From a checkpoint of a small text-conditioned image diffusion model.
Training: adam_atan2 at rate 0.0013, 5600 steps, batches of 64.
Data: trained on rendered made-up planets, 48750 training examples, 7.4 epochs.
Rows from block 5 of the denoiser of a small text-conditioned image diffusion model, named by matrix and row number. Rows with one number belong to one channel. Each number is 128 + 32 x the weight over its row's rms, rounded and kept within 0 to 255. All counts start at 0. Numbers have three digits each.
After each channel's rows are labels from the 100 images, of 14976 (inputs lightly noised), where the channel reaches its highest value: "responds to" is what is common among them; "patch colour" is the nearest of a few named colours to the mean colour under the peak. Only what is clearly more common there than usual is listed. The data: rendered made-up planets.
# convs0: first 3x3 conv (model.mid.0.convs.0.weight, 192x192x3x3, each kernel summed), inputs 96-127
# convs1: second 3x3 conv (model.mid.0.convs.1.weight, 192x192x3x3, transposed, each kernel summed), outputs 96-127

convs0.132:151161132160142178082146148108075125095203169108126168089115107174131124133097083153155161142115
convs1.132:186182074080089098132176156090083160144112130129135128116120132079119110059165068094123187135084
responds to: half lit; cracked ice world
patch colour: grey; brown

convs0.48:115175179150229165075110104158122142096129164121135109109155120144112189141153089122139130127167
convs1.48:081114081132078125173133098086116179148172102221112139051152127082100042123082118095130129104151
responds to: polar caps; glowing rim; full
patch colour: grey; pink

convs0.29:116171155184137172131174135135152128101104130039174150118115090130120189155129089104149166122171
convs1.29:187134078107156105173107144128115179152100112124085086098155107124036145096125111077127133063132
responds to: lava world
patch colour: brown

convs0.119:123073137098125086194161114116099186116128076205123147109124170073167069070145124097173133126160
convs1.119:181084092121169181127144158147067121141103097039121135128091108183099132177104123179048085110119
responds to: moons: two
patch colour: brown

convs0.87:081094161108071146147120101151171199136089131116061141107090080084141124112132139181141158146097
convs1.87:093117150162123132117094131137154083100113163127105105165093141191153121120122141188092089085139
responds to: rings; ocean world
patch colour: brown

convs0.185:163150146080156110068122129140132129144129140131165161139185189113222157123075079152097104143137
convs1.185:116185093126134081151155142174155176143114111124147126177168143144081062112133157068159145130122
responds to: full; cratered rock
patch colour: grey

convs0.110:125100101119065088120173108092203168068213104151089116148138129137148083108098143079109149102183
convs1.110:140121111118180162120141136178141111154083165160087192202064122165134198133112122182096035082119
responds to: rings
patch colour: brown

convs0.157:139146156106158123138178141128159137181103133201132134137120120165146130151122090183166129118106
convs1.157:162184057089113107141132122145139176126125093148111147086168101086110119058109130064132132115155
responds to: ocean world; full
patch colour: grey

convs0.67:133152157136158130147122123105156163179141186149106142162146171116074084147154133125157106167092
convs1.67:116131096118137091135093195100113164166073102115146135130111146123102135140196090174113080109117
responds to: full; cloud-covered world
patch colour: white; pink

convs0.191:159185127140155148089095191188173180143073139129110071147095087123108087082185130110070097097105
convs1.191:138102185144113121162134095092049159157127090104102084084144147164138117137188142145104086119113
responds to: lava world
patch colour: brown

convs0.65:153209134138177167111132147102131114174130169138148137126149106128067147140077077125106068155093
convs1.65:092177131067153084140138129158114148189083076117121114138126114128062113088186181086150153117152
responds to: lava world; full
patch colour: brown

convs0.151:102129099117147141113106122147098095144105133097111120068098145153098106137169160127139084098114
convs1.151:125157094152045070135135154131130086148161073092120143127229141061136097153145127138185153142146
responds to: rings
patch colour: brown; grey

convs0.27:110140090086155160189110144154136176180172183145078104129135179068169100121160160131096152113127
convs1.27:048121140124164113106099079180108099043059088156137090152088105141083074094135096109117111106118
responds to: gibbous
patch colour: grey

convs0.158:124119136130119093175086073116061149137101124175106179126129178116104122154211111128080140159105
convs1.158:102154142118130173105094112144108121142088141106092181182162062140119094156136129139107184180128
responds to: lava world; glowing rim
patch colour: brown

convs0.170:135123114127168136199154135136104157155158165202134138138206114146109119142141175165147112110136
convs1.170:114171087145086115107146210161088104128125101146154096099102182098181134111085111118173140134092
responds to: full; banded gas giant
patch colour: grey; brown

convs0.144:141140141114133115167156106130125111136149118190128111130156181114160154128162158171130129063107
convs1.144:171123127182060165093153122126134091070152148160173111136078100176179126125090151135127115086126
responds to: full; cracked ice world
patch colour: grey; pink

convs0.16:146169137096130123179095137169148172117150146039125191061114098121171119148098160151120114084089
convs1.16:157106160140135059153158127095130159143144091146172093139139169108091108065158128077149100113173
responds to: crescent
patch colour: grey; brown

convs0.181:143141137129152182163150143142168105080123126119107150085112107056177119171092087127162174086088
convs1.181:160191165129119072132118090106169147171128109097122173103159174160083127026183150119114115121167
responds to: rings
patch colour: brown

convs0.112:167129137134105099128142065199145126136165140092147126161179133167141120061115110105144110191179
convs1.112:153107114089148115054188137149144099116146091125109125113103145097104158103099157169113139169081
responds to: cracked ice world
patch colour: grey

convs0.64:120142118164154133157108123154057111156112138109160156055116149184187201171143129101167057140069
convs1.64:112170133144148146117155113150101172153138121184033144087141130120071069093127236102127190154139
responds to: full; ocean world
patch colour: grey

convs0.189:185154102188109121082139111112099094112182125168149103145126155091092127202137096112102151147186
convs1.189:143088123113115085139157123125114170176109110111143122173118130126089082135143156155179129095115
responds to: crescent
patch colour: brown